config = dict(
    translate=0.06,
    encoder_activation='quick_gelu',
    encoder_mlp_ratio=3,
    encoder_conv_stem=True,
    fusion='cross_attention',
    decoder_bias='all',
    residual_init='scaled_by_depth',
    optimizer='adamw',
    warmup_steps=680,
)
Rows from block 5 of the image encoder of a small image captioner, named by matrix and row number. Rows with one number belong to one neuron. Each number is 128 + 32 x the weight over its row's rms, rounded and kept within 0 to 255. All counts start at 0. Numbers have three digits each. After the name is the row's rms in percent of the matrix's.
Before each neuron's rows are labels from the 100 images, of 14976, where the neuron reaches its highest value: "patch colour" is the nearest of a few named colours to the mean colour under the peak; "top examples" is what is common among them. Only what is clearly more common there than usual is listed. The data: drawings of small networks of dots and links.
# fc1: MLP up (encoder.blocks.5.mlp.fc1.weight, 768x256), inputs 0-255
# fc2: MLP down (encoder.blocks.5.mlp.fc2.weight, 256x768, transposed), outputs 0-255

patch colour: pink
top examples: complete
fc1.308 117:118128159100124156142152167165126085126171159122172149183136179148100192161158105117108194153175139137093090085146118058136144085106142135162137129104162139115128096166110141152097122155141139137093126110085149200159107081070161148110100093147165104133084082095095151134114176172128213119096081096179162113084177126117154095129118069097091102099117110152139111149128095127116119124085176113118107152098089078084125111106157096082120150131093206112159106142108096141142155153182135139134149099177080091147176133147153118113166079199069158141101158130110142126181117107116148162143108115098171179133164117188107104129112142202130100095135143118141159085111144180093119145102145126165069140135077232180145169103131129133102114113084166101167103152150114109184085197140184
fc2.308 095:239114150174114116136101129098121164183077113130118106108136172150141121091123120205131136128131102134149077158088082084106131136136085125143150134152077162163149132080158167143140125066127099113096122123201122090129103092159144090110177163146134132150128147176095145177088096129165093086149174140110156172159112080127133153123193122084146137168179117131115063157158129162081099103063118169093054120137109113114142085145149137105092101148121122161164102153096131058133219107123167103156149120141085191127127118150127119129154163147109135108110169091086157099117105198115154091162141111117117101108097077102134077072136133094083138115152106153112163138147128147148161116137177129200139079168117141124196062120160074146180157118174171107120177126106148089118090191123182

patch colour: brown
top examples: laid out on a circle; star
fc1.460 128:094144167115140128188151163109132136059225182146137099142229141124065154105114109116095159110209092112129140126110178127095122129128181132091119126085131051123138158131093134149125129157083131132113092105061180075136062131133108148125138131143137152091188086098141145121164137169098087147141127124148131107071070117126159153141125106207064128131124067107189164093127178115170084172167131126150175095114142124132106193139150094095121132097116122153141138144103097131125108156125109152061139084147094120154122036100116119172121143180066136195095143170108154096145188111136139149157157160161120153080133113121120123156101071085175115166163135126166153138089128125103123115167175137100142133117120161152094132085145142115119105158117120113120081206132130088117074066135162
fc2.460 154:143145069121145088159128084148125133119116110182081097106107124069104105145143080104142093132125120131183139144128129129168147107149100120105163151147136148110126127116142149108128128109162112091163163159102073135110138161121157097134117150126102102125160148116128040103101151086110135162149126181116087140135142162116085137073136158090149143058069106124128151084137095124083087101134140112132092137156137153159135118127028143148172079065255120135130153156119136144109151108118141130112072223111208137097133146124096164196117118130157119124110055148070109137142123108160124150076132194123124125150157123135113245129155149141124099141095098139094105175106144115149169106111118131138135144138162118060161136116172112158131164178164142105148199129054115156045154109140096

patch colour: grey
top examples: brown dots
fc1.564 141:176150178131089081138133149071071124153126157102156174168103152119101136098201163146128160092112112127106178145085088132174163153141122175147128109159119130137123207129189198150107136161154092135165103117175173142124068096160065103149147112188113116104096120132109174084080102154169138144138136190107100165092124114134183161104141106124124072148088074099169062126166161131158112164143109145120097063146112091171125105161159141128133105126102109176139155124175082121097143133089138125154110142086132165142131131124155148155194121141116076152116160181086175088139151133140123141103125147162118085086146057108172110156134055078119045159177108114114157121100097168101093126178146143133116090090138164149144075080100119183122145119112135091089115148166097087084113195115194
fc2.564 116:157118063129058137130115113111114076060140125145182103152132109092059156113089155147151163173146112123087201150122119127105097147105096114145135153125140153133082108140170123120127098122140055112127148087119125188114121114103075089122124154127162139077091127088193135093079121081139137075097068103101181177139134166133101166173187117140141129129158167146110131170146138074101133169156187103144136145110145150128140149105148172123074057167130110128136187140134099140139129191195168159077149114110127144172207143115146107077137131145146130110069176098145159117081117129079150110212152085120148148133069166120123048150152179125177161150117126078093138078139120119130103103142071174188056136095093148133141142139130156105126126139072143100185101147134156078146143121087159

patch colour: grey
top examples: ladder
fc1.659 120:140115136121075078167140123135087136090112141153190091149107113108078167098151145211120122193121042076096114143117152078164150122127127170139145157111077187147087140096184193118087080102093121122174123111155145165129107063140126045148176085080152160124107113090152139108038135097153104116124074151080124144089080152159149155117126084161155095125139149164110115106171148106077133109121131115126114126129171116141217083111142134101084088139114126193154162127109129141145113158147117143105114133102142141176143156137160120111199139192130058100106133145157147114168141150116127131117167136107158130107143116119148116169184121151167113090138119086049165126112164164107110163122125165139142090128111192108147096099128073134144158068074132100114124146145101080162117144141239
fc2.659 092:095092100160087151140109128117175101170156113078106149129081087163098154147154143152179131087085144113168136140101053119101147105104136087132110150110140122121178121089105096146163160148191110136096148086134116101141141114078108131089081141210147158070162144184167162070130139152088188114135137077094112161167104122138120170157149173073129194155150115126160119165107089119173143131150141133152115133121120156161119140173164116137097081134126160112175132166197081103113151060137100151151141100092112127130134124109091195152104163114161150126113153116079137125080129135097132064148120121172116089133133147133128035102103118121122137140163099133133133085104081066189194160126136142128094097139131068146177109210121171133134082088178164172169146081046185083111117100079089

patch colour: grey
top examples: star; nine dots; blue dots
fc1.104 122:149077137109095097080144133088097189191091154143112216158136073178166090009146160166105103142106130156086107127103108138144145178084134184151114122151102190173164165090161176120085137142123156115171150137200140131165146142168160139182135145152107110170115100118120167134125097113156109146167153163125111145095148099149144105125078172119122065192118184145082079132141171134110141101121070163166133130151168126135149092130159134109110115111083102171107067144138200117139095138075118141178131173086138172115129129144165115110135121117105089084143125169151095193140143171168145119086122123111107086123133088115151103125158076075098132118097126119111155172144147123094086113165137131114161105133217086100195125152165082162161165077108097131079161128163079127131171135141110
fc2.104 155:137116161139068123164136158119126138120103163108169154147107188119109117116102170155103118164146103148145215125148076196151148109091133174169118075097194136056099154152156113178122148130119112125110108114146128138134130142130079145091069179126179115124115137108136097171117151103170148118075119151067086169117082150113152139122182152113064136101122107076168113174189116103096129140123167069064127125047076116125155110153092106124202063153171152151167152126126086149079178147142147149104130145135046125145126178112113115123147119137129169095137114107029154116130179109085069131143101121133093146107138129161063161133182135107117131105134104169150110136119134182127153136131117180166089135089157109128196126115141148107071096138123163073155140176086101205077097131140151

patch colour: black
top examples: teal dots
fc1.727 037:086077096109112180135159119166066164087185134114175140168140109151100111045118141160102083156110156147155117151104217109112150165089147196098097109086133101142121114140126179163104151195116162140108065092118173125143124058102174151175117132059125168179128147097088112126145101139180116126097050114132151124110099143155145119102127143137111055140192156102100098116136143122126176150143113086127154145144076108139131170095146119136128083077165095150129114130080135156070125160129141152058163099164056088085092107149139126103160126141127148090103112135225121135142188112180127142160136112117103099128109164151135137174102110120093143138142159172139147105086187163054122136131096163105152142096134130127135156072182120097107119087099161131135057176153086138171080143127146
fc2.727 025:118114165100187131118104127107105116173085126091081109103127120154227160107133127101163136132121066108108145125165105094119142148135121089168145114163125120069137115133169066129115126070174160109116155152079128093070122133124121139145041112166119128131125150118086157092116115139116189122138177130146072148166191148156112092102139138110151191098067103120150125156074161120190168098128130128147109116120105158116135095152140107117108106179101125117142121138219148118195196134155125189164157159075145142157135119071087135128126092115202117103125121110111147121102133135133113143102107124187099152121108140103121031153141155063087126155111168124093073129074113136153183211153190087126153173150064135151162090170112167098111117134206116199119084105141116135153126138160101

patch colour: pink
top examples: nine dots; chain
fc1.544 046:114109112142074115154130114146094146162129147103218105154121103124104122110133155161081098180116155108114120131095217131157088121097135156087133144133073137143130104138162185144103126177082132100143125124151122146211115133116142047153111117083103162204059127109114125152116149142177115115128094156128145147107143125153109107069134102081110116105176112152141098111102148152164168104113141117106157064189045098110108111044129125110100091129123140120131102102124143133141086151158163130118123134154110103008121158144164104104156089138161140099137115153219135177126161121156176183141090115070171142126141157096100147188125096129106150142152129181149111058173141154077129146117123128142146161084130151135107150037114113092125062098085137121159118160134056155169141194118156
fc2.544 045:121117150109165107096146125107099129122120167122096078075125108166186159105140164142143118088130079092156164108154053094105172150146104128173091131124161106081159105117154073114141116058137153131130132123130134135118127162114135109114103112132140137082134107165073155150085103121158106113086144105097120165152150143117110191140133160147111168135130105131184137174150151064225119148102106115131110119127108175142110114151136107098102111152119142140116132134161131109152196117101134185142199084103125165166123108095119120135150104147200104131113158113145145139169138138128104110142106136195108110100113150128093000116130130120125133126125118108116119112111112108188172111157175126170157155122073092140169121142164165121164103097139127162109103113149100063110134125154171

patch colour: pink
top examples: five dots; blue dots
fc1.581 042:152144143121102088160140096161104156115168119114229096137156160138121165144169122180119123144087098111120154131093198149124131116083143146129131150114049152169125155139159136115075114125073119127202108154146167160169094159109160051196143104077118129104110118114073120168089135096113130105114119183129146175090107132098096110122115061109127118106135148160129136094108145089117120129088112145121130095212080126081062082085134116127079142105131122120120120109134148166115122170146150158154131160129142101092146172148167114123128096195148090138123120121187125162147123150129150215145082083055201141118110121089102129172161109151114120123114129107145147068141162121104111128171136156148175159087146218143188138059090084076117123085039150094126106156132111096162093174110175
fc2.581 036:130088130125111120119128113116123138174125146135122136088132134155135161115151147124143139105158107104181147106148002094100184135134123117142096122104160103141184135122168111131174137053101163119102137118174140133154101141093149094112115117150143142100127093168089114149100160135134098085112137106071114160142135139120128231151144162080104212135087112143161123163166123092161115160136153125194127117062097190129150110184137128089138062141137157128151104142156137147134141102094146128145172106131110150180141084111133130135174116150172104100111162113096142159134116098100104101131124133163147098077124087132097000102097138137151092125104085110112154083115109115209166140119155151171148126124090106140199085128152179160160135058123130116144163138061113040097113141133166

patch colour: black
top examples: nine dots; loop
fc1.402 056:124087141131128116129128144152073167147123174113187143168181117109143118102137144157106107171120148140130130178120195099165129120132151194082154141115049113134172123148150162162051140124085156129149116116164120116157112143113168103146132104060146173182103100115083136171170116132188101110110073117115160124059101109149118097081096086138089108083144142112094103106097144149137154131118132145094165121171074094125121141041118097106136106149125110102136075114112178134114112154117118156057156145133098102057103129220149121104196098140106160054111137139193103118108162122142185153171079113086145140132108152117130158187106104140114140142108138201146128079180159175082119136099157121122183159081129148116115163068124108060130128061094145098131115183119055121174118175114151
fc2.402 039:124119164132165110105107143092120107129116138095083093080113090153165136081132174107150144121124101106139141112129034098090177143131099119172105126134180106070125116122163096134145117042125119147123122125094135119089112146117084109133108126176146110085097131150100164086082134138150145122127133127118103175210158145136114151132149153141140171133089087119174136172145144077199138093119090130113073104118127159134092093163178093114085075157088158150130155136236132125199210091111152157155175075091125169180153119080116162139142148139201128141112137119120150119158114125086097112113147145213114148109149143108114000097152132120112117121131130115099114134113098132166159137197188122137130158096117102140159093147148171119143119147179133197108087095176116090137126135152140

patch colour: white
top examples: complete
fc1.697 019:102096136144096127090143096165106159146135148137148111148143123134145100105112134127113088131129114160108159104106121104149111143162136171104149113093170168134116090154125130136143146181107100112183115152098177124139141088176112104109150093064124041119136175053123157115111160085122177146069121148147111112109119128139095126103119212077147157134141195085121155163125067119119128101088075121064159109150095175094164112082098112239059107112121159109134102127086117146131112147166145118121092089140109115096067156085126140057166110111113117123143085135169144093151195076142079152096155093103120156103106085203168130153133106115059176174125104073123147124115126096117169134109208102096174164109194132155121094148125082055058145094079108108099098117141087125104086150115146
fc2.697 011:114142111136166114159092108097058123154137157109098106127121162121102124215167091161134089102153121111127148137132158134110187117179084131114144054161173114047133130170121125112177133110165151107097176133148110100117139154127119129153099083112112190124113055141096120122128116101093165099118088158078137100090165109078118137118130113081160132143123105109113102104193111098167115186077130129153193087070135164223137148175115128118137145104139158163158122132127126167182171156076149127124131137160059116094147114107168159081120107162190118142081123106199116111145171096138143116098092144198096131128139101142114045143095156133058107148153152144142156158092099152120084214105193110153065146165045087106143077134127122130126122101102145145127110141169098154140129152169180

patch colour: black
top examples: yellow dots; pink dots
fc1.506 157:126101166121145087102152141074105157108182175173126155179173163128089160045227165141118170112181098063121152125142143116138136152145156144091108125163147090112132174147123177138139158160057149134199075106109181140114049122166124139157127097090183126133134101114089137105165150176122106165118124188124098115059139156165155084081105121201048122111082086118202127121139180145142082120108129095135160077102121134123120161112144125100119143114113100135107110140125108158149087144073156132144115176152155131164133086113115117164153120160036129131087118193134130143151158092170104130100126169139120130053147096149086128139088032092178072158131136111133171134139124147111124092197146179138120125113124151108145127086123133169110091128119096139124130149133137087099104081096143
fc2.506 171:136141075117118121113124115140112124125081098137119088109103116100124128146101085112154071155107152157156129141132118128188155097127091119137178137130135187094119094114148129112116103133171108100121176185135070155115152128117140118141102102125100113140132141105143016097077162074134154141134124138122099152144152160098083142108149144087167140072099149132083129105158081126068111123136158119147110202127122120150157086116000150129156077110255144141130163147096120159082121127133121131104098165107180135131149154140147111124126079141171097107099102130103137128139119096116132140073142181076121126192166147158146255122170191165142104081099144139069106157103146119138148137091090136140141153107139129098160141141164097156114193157139144084121178114078099169091124141155134

patch colour: pink
top examples: black dots
fc1.94 095:131159109106213146127147134184123155143111145156122156127160139122153118115144120073106117129130141123103110125170156129154147102128134119111118130091171092083162108111072137137121193140191177116140135169092081108182165161101185231121088104150089125178165128106117164135188137175088116158114176130192086076104158143106176070112093097117125094093109137140104174089093105164205158111141106117170124157100077137108128115146167116113208176079092131166146123099073162139115127142059102092110122158143128116078078115134158145136119093115104082139129078142122080181146160115193105154108131154131151119168144052206112097148101133163157105124108149170133145132066154086091096112098138103086166124163100199108058168102130116179125130149097127131120182163165125160108145091126097
fc2.94 078:134180145138129134147141144096116076115120127139120123090129117141133131093108083129185182095171097115112116185097111081101126155144139104154149096120100104195120165119140113158130114081106075146146144109110145087070111106146042106144231144120156153057168132123139164107084102170139154098158094125116134144149078107164107206143185153151144210155161152167135133130076128101099104122134118132082128111162149115168135135154164127099115113154117117131132132143172097070125152123137123190103101101085116162153129097121134183120122160163119126134113159120141214053089117165119132139171131126173102122097098189097176000113094099099133124133213104079131162143153107190162150132137143091109106154143145112163103091153145166139120126116158098138109107091090175069117133112131139

patch colour: grey
top examples: grey dots; complete
fc1.610 092:157136132153107133181148171175134090119183161148148099182143175141082183158139084185108173144145107101080116155101106085113139064137139135133139146107127181142128105076164167127083085162118120121108152094083182138146123062088092097126151107150112153119084095092114179119070152170100160131108104120164144136055110129122154164177135095112122079119150114136140129129142120097143115129119150143108109147128119094147126130165181083099080104117076200123171138132112079150137155145174143145106134088124117101173145120179164122117172145181062087182112162176135179102139154139104141162117149125122147154124160076150161072153142124211166131097148120109086156121084133172087109175105126155141084106143074210164128123110096102123135135083086136113099079172178153052138093178119236
fc2.610 061:211120140193120127126069128121125144125106143144075113117149130124131127116093148137163149085159144137188159123111104123105081129117101099150127103128112151154112102103145146116154113095143082109115134159135125092107127091110071098121169161143099144109131140170076144125109130145111111083128143129127143213121126111083136255137198123083114188162156106114098096163104104152129090121132140150106111136124151099159150150123189122118106098124141139147137170077124080083078176068142142136090123106155142153139096168147110190140156144116117129129092171108118183095095099133091134102170148098147121080138100112119122000098130156127093138135180069135123139135143090139199232081091140116147155125141142135132189064116192114194167131099162126133088135140075191107076159150108184

patch colour: brown
top examples: five dots; star; pink dots
fc1.143 150:131095117131151122104134102131084138070093117098175114140120147141104175063133151127134113158136155101124082098166104058156108156215118161128142097092148142140075119125143113094124148136170132161149082158149097153085166127150129103113181107093151160171086086068142130118115160187123105113104066120117127082131133118218143056109119113161142117094151169194136143101141118143123179086105155090098153155063140116088201097160135159056125105171120117183124116119106139145175109169117129122136148146091125150176143121127131189127139126249112108098089107119202117166164125134154074095137155155140147126155125137180128129147096138149170136103143185110073192124127162181092115113093111076132218101097128134101076111073141083125140116100085111116146187120135105144173122111146183
fc2.143 146:146143089186106140164075116118126099113183116105126124148111132100071122121081148170183154147139102135165190147109128152101139149128082118140127121161167090094118140132138096147155157086089088135130104080072187077123145140128045144100158158116172180055150165134129132133114142125137150111110119141091147119172099140112104120101185158141096166102156116114157142131118137105196142170122178097070122078136122115146103150143123150189080103092126126131133150130156069101160163137167184119116151141120098142127154113127071116105143157119169164158102147105083162083080148135081121104201122110166078193107103155103086033117124149127134180158170104093153060104112076123208170146154091149172072109136109092166130116157113182065118061158208146151149096132087148113086153128082109

patch colour: pink; white
top examples: blue dots
fc1.182 113:092142116117135171148163110164110166124112140145148086111113136096173094079112155106114115124142108100113121129194152117126163149119142156067118111084155097095179114101123064121134127104126159139132150181098111080170168162105172174131124128147092157146159118104172157203169140152090078174127165111133110078122117132100179139104086133162122101102107161166097173100126147113197181179136111112193147163112116157148155103125153147090183203135102112171119064131069189176145086153070098123101146157164139130072090073138159123119091126131129080185154075174178099155133139118204097134089139176132163127140164040158120103142105139167173131105095148125133132126071185077090102163106090134092163149137069125137061175093150133097140140123084113117086158174163113144081148087109126
fc2.182 114:118155150111100134125165160095098080103122149094137149076123092186100155112132105145174187070169102097084082158090077080101169121146154070153123111097131115161107154121113130160129110110102100172160115086116130133101118094134082117117166114164157148051171083098162105069080133199125157108123076137118142119133113127181135169160154146152126208134139131170162146171112127116106110134081139108112130111161155129143108117153121130075072093190150166119131151159163114089136154159145119172143155082068126149200174078086161162151128153204112131135103131108133165092122124147108139135162119135128127114083118177131173056119077093116132107138214105089113180117206109200123103128164178090143085130116144134197132111140110145162089124155132124140151095094083153030183093114113149

patch colour: black
top examples: blue dots
fc1.524 127:099141107116085157147150130145122145116116137156151079122120110086158085088110196144125111115140100095113163126167173153146156157094132173075134132110098092120143107136128096078132084122071142099138133160096132092164168159132167174155142105099108148127153115091164149214158145094082070199131172123142112084109095146096164193117081137179111107100112158158116184125101180108176182185151121109183166130126149148159143113089157130114134178112113111139108098097093190208164070142078124128083122145142164126068081112160149113104101132138159108164163067184203084128131109087165124137084133187165146144133174092128118104139137125172193154118096101119122141095106169066090104161131081156093179145145091107104071158125111142101137128079087084097074121156138125119090185076083122
fc2.524 144:100149175117130130146144143090086096108131161106131126095154084152103153115110110159123169121178082134096074151087101032081175123133150097142115122077124119132130142100120127178112128082108126144136104074137137149125103089141120107105148130162155149080158081113124107088083135193162154092122078122111171125135110094175128117139156115138116152131176145144137120165130139113129091105044134123077100117150128124111094112143114140076071091175168155127157126201136146075166183162163117170144187099127078155183194038088158145126137182174094160135116134076132158094143124155098156088181142108114128139088100152140163123131052125112113154124205125123136171119205119191106116152179194107142079122144112156203150128118136116117127113166118165159150091106097126050189064161126159

patch colour: brown
top examples: complete; orange dots; pink dots
fc1.684 132:150100197134142075109125103103093144095173147131097148157207212118049154050198140143117191095184089098114171132122118106114140137156125160129106105153155103141133164142142159107116170133095130124174055093116184122133051114156096124116165135135205080120158108107089162117144148153141160137109138196117116141088115153126140115072135113169052101126098094109195108131129171119145054141109146091109109091142095146144108158163150128112129122106114118123118108167127101134091155157146148144127148177173114151182150122086112166183174135157037132113064145137107139107149158126151085130124152135158122141067127100120109103138094059104124086169145115116160173105100122156094118059193172180152079125138129152108195095091158100146142089132133151150135139170145126093094089085118152
fc2.684 157:142111094153138152114119112141083145191056100086116140128102084157158089155079091138157086117102153141138086156095107123168133097148108133151156102147092197135153089101165170114084110153150147091087180151174077151165171102123168168162115126116058161177046140166135087111115117090146126119150141111156121132135146113130090081152104110097175121127137206153048101128150104152100158119103103176131158187146084090138132105141058144135101134122121146114123119152128204092118076128097120119178125126064165103139127122213192062097118088126161120080124092098148123158101163148133173150125066132057092092181135172110134162104182189146092138106118155114099087153145152151147125158100099118117143137106134090105169132154120103121135190117135105116080158120174064149179117182180126

patch colour: pink
top examples: five dots
fc1.19 097:141086144145135146160150102152059166072125154128175090159115134084074170102151152149116123132165109101120118092146144060157091134168117189101157108073122139138076115143156139082105118149133118104175074151142115152144119139141135076116152104100175155153066089045127138149120182154119130097111077140137145127104091141140155094083141088136083095066155135206153122145098141144113165110097180097105146117102102124091180115076154154064146119132113129154158122153109143143146106174154135139086137148147109150145149125122150163136163126255121124125084117122154128157172148120152111128160114153129163169109132128134119112172091143149158148133156133112103185035141161174073102115110124110160174112118099171138095124023119087071132075094083144114156147176151065142144103144113227
fc2.19 070:155134094157145105135108135116154110158153115130088156122090109126133114116106123166172176132116091153188137158113067152111172130148119117152119141175157114100138155109159109143160124052103104129154121088092160070115145153123095118124181144129157147102183163135095114108086119147131155111133145164079102123157112121149088125143179198108118208124125108115169131124122121119145104102092149117063096067126153141134122119195102118174098057093120130139133146133176093074204198117119163143191131162071129152122137146132067131143165144112148151113147083118072145084110114136099119112168152126143074155107101119131079008104156119107105128130159100110100092179154132118233200135145108150166085122171131085105182127195140164111091088155203103126132146103042127106076149147105098

patch colour: grey
top examples: white dots; nine dots
fc1.329 112:140142085123087154170145126096105130145130161177150138147106097089118042107105100217099116092106117109104188158081161174116085112088132127108174116138045166192153118117155183161099071156046105091105177114147133100161140092126099107190148138096093161109116105120183159152127092095154072105179116103134159149105095098118133209146126143145155105170177183110117100109101149096104192181143089180120162161180159120160115199072165120135083140098082117127125170126146114131117086164152120141099078105118148144089155139161191087066139131117144144168105155125170149133116114125096183171154113092145118169120103157084175086166171123120115178124118065090148130146139107142119098154135076150097080133117138098135112108142096152114126181124103074145143089147171111103122163172111140
fc2.329 094:185149134160102083186090091111130127127100093146095079087108106102118132118110150149166090141145082137202139079112121115112130146097089166158118135149120154115136157072141115134115163067143113096145078152167141157124125110163120108086157178134161135108163168157102056144077123112140108065128151152105134161179090115111118155110194157107104134158165118123143082135139128150095090106134165131100059103161105109128141135157050167134111088091208095144175143129082101090093176093161170134162131171126134159164138131151124152117137169127190117106086148119044161095136080189080105129180121092130128120097104138097114207060149132103107142144160076117121126147074122109163188135115143130162119093177134114106167072112131105145190127088180186121107180110040123085092150126174164

patch colour: grey
top examples: grey dots
fc1.715 098:130144148079141174131186137057146132160174188147161173182113162152075118124181176093067152107169114146118162059101114130147140154124161127137124106170110125127116148134128169115140131237090106098119144143154160146160100122128088176167070123184121062113071066149147125127150109137110154151158117119187148112068135104145133070171089084166070131208086083145149103118136176096201156177089065165171170085142077137139106109073130089100112149130108139115139084165170135138160103136084106128135130097146089123088199116083164111149109120138079138155129140154147086205132198106117130137084111119148136103095142093078129122143115088104094097150103126117169168085156128162137095104192145102080091123103090146184106113122122124123127133136084115144162116157152120141131142157129132
fc2.715 095:110089136128110078111125148158137120128110110068119133114116033170192147127157110140116092195102112181179103154143189113172128125126142140141112184132141136112119151112087081130101130105177176154158131097141130110029101118125162105119174075123154146192178175111100008094067133159137159170116132157085107160123115187169089076168105148131183169067084136113102166125106133146053088069161146119129093125149145130156159133162046108138173165119194109166125107130121167140105156104122123115177158150141172130144099086138125069164110112082142083089165109114124104122102112167154129103085144140103133083127143149133153218129100126145163101126120148136113082175106156115158156139100102117093125138155162109132117137149125161158133173118133145135090127120053124135194117113130080

patch colour: brown
top examples: complete; laid out on a circle; white dots; dots: nine
fc1.664 081:109111189100139161104177108058142143141102158123143137164091103108085105089126165143089122105242099128122117092098108075163108194155147153140105080104129145145114108116111173083099155135110120123134119161191137117188141150177128193125116152154136103142064056141165130171171149141110146140111124142176155080091107121125146103148108129183058139171125158199111114139136205105153186105090119111120162094133062133096157076106121128074102148124125153134128065206096184135153091141118089131144152124135076143176183125103145130166125129160079091139120095094181076180141163124140122158123149109100123121102119126120134137134149118082120152141115142108100186070148167155143096127210097131111130114150102155154078123139133046107182120149082077082123175153156078134129150174126137
fc2.664 059:128099132152049111088136136167109117116104128055116176084081045153196127160137159173137066085125138130134200148173137109141127113099150088138104174130189138061126149092102072140122136092250170180128108118140078098136118115114203161100116087116140194094191158119090120102096137136127142126108104120119126191142181142107144133147122174105140150087128131122122156146148101156136137144143152112101146142117163091125144149164168114109100157147144127130097182085103154122053169072159118159155166139172129145170078146135149170121139124104206110111102138127133119135137080167126112122134093096140161065132145131168146076157072168137156130116138064100137133124081136106118169172104113103146104132109137145144169138092115170193113157054070188138120111126061105111126135118099175

patch colour: white
top examples: laid out on a circle; complete; loop
fc1.571 027:107089152136149173113144093141114109060155120111100102167179121121127152080095148117111127159075190144161153146149171107159146149126125167104095063118118068123110138114167187152065125198127110133154120099120145152139127101092143188118124118019170128182138184067125127155163135113224130128111096090167113093094129129119107142064105121158150072134161185131133114125158160116169139167092076107117176161139102135151069137082123126105091083116133107137138114158108141128070112139120110173099113071155099109109135082115162113074153133172151143107101105167201134121148135146131123119136168089161121116126163116151145168105098116108165153132117144131156180100092184136037121091134162153103094161084164139098133136055153099070134135102028162149132080143126071131175083137146132
fc2.571 014:105122165127118126119133121138067112149077115082092171113130136184200146126145110148150110135128083120116138153159087072111144142150118095146176108162110124102139132127114068132106106115138173108115154109077108127069086132128123134151092120187088137123105154130098175116105159147101164136146167143125092154138206136158110079121128132116140169100064095103110106091090163117150142142120160132180111096138136166134161099156154116137098125165085120133115104138204142127213192138125126183176117123114132147137130123078132163142106058121200117123150078124131135145126110127098120120105135120178118161122104121084128000112128175086062086164138134094120054113111139170198158231161167088116134140137067126114149072157135147134088120131216119186094110097160126140183117137207107

patch colour: white
top examples: complete
fc1.481 026:118110161125096174103109120145094117083106136129149129152190173122131118080119136138119113178092196083158119138175153117168154169112138206134153119080114108151096136106141168134079105176148136137116121113136156122147089120148147129167098097102155150152136135053131135142168140098179138119112103090167132154104167131096135083120124123149135100131102163100117130110085091112180124155099110099112131159177085144120053133106150087121092117136143093145112139179130116121084071133131107206114182150116066129142116099166090153100181112248136131072165139111198157103148214131141155176132076084114133149100122147119157184133111082165200127112119141141167166102114127111011124168137180175101139175063116136094163172072130097066133125113139146151120076088106085110107148122147152
fc2.481 018:120142144143123124127131114110087119160116139094130154085149092157162146110126140137135142122133107131154131124167083070113158149146137080117147125150143125073132116165156097124141133096145188096116148140094087114034087128105139101165105133164100145091101108131081163146095160162139121124112161121110110150138203135160101133135134126132126169108096057119131138080112166132154153147094160129200132097114132165138163120182176122135136089153103139112123137120226156129167183149101145160190100136143114147112141084083125104152112072132170123119134073117149130151122120140123139126111146120158088159144115116100121000126102191109092094171118125085096061124121114168229151207160155126099158161139060093141136082125120161156113145099170124157086088096179100090140105150203133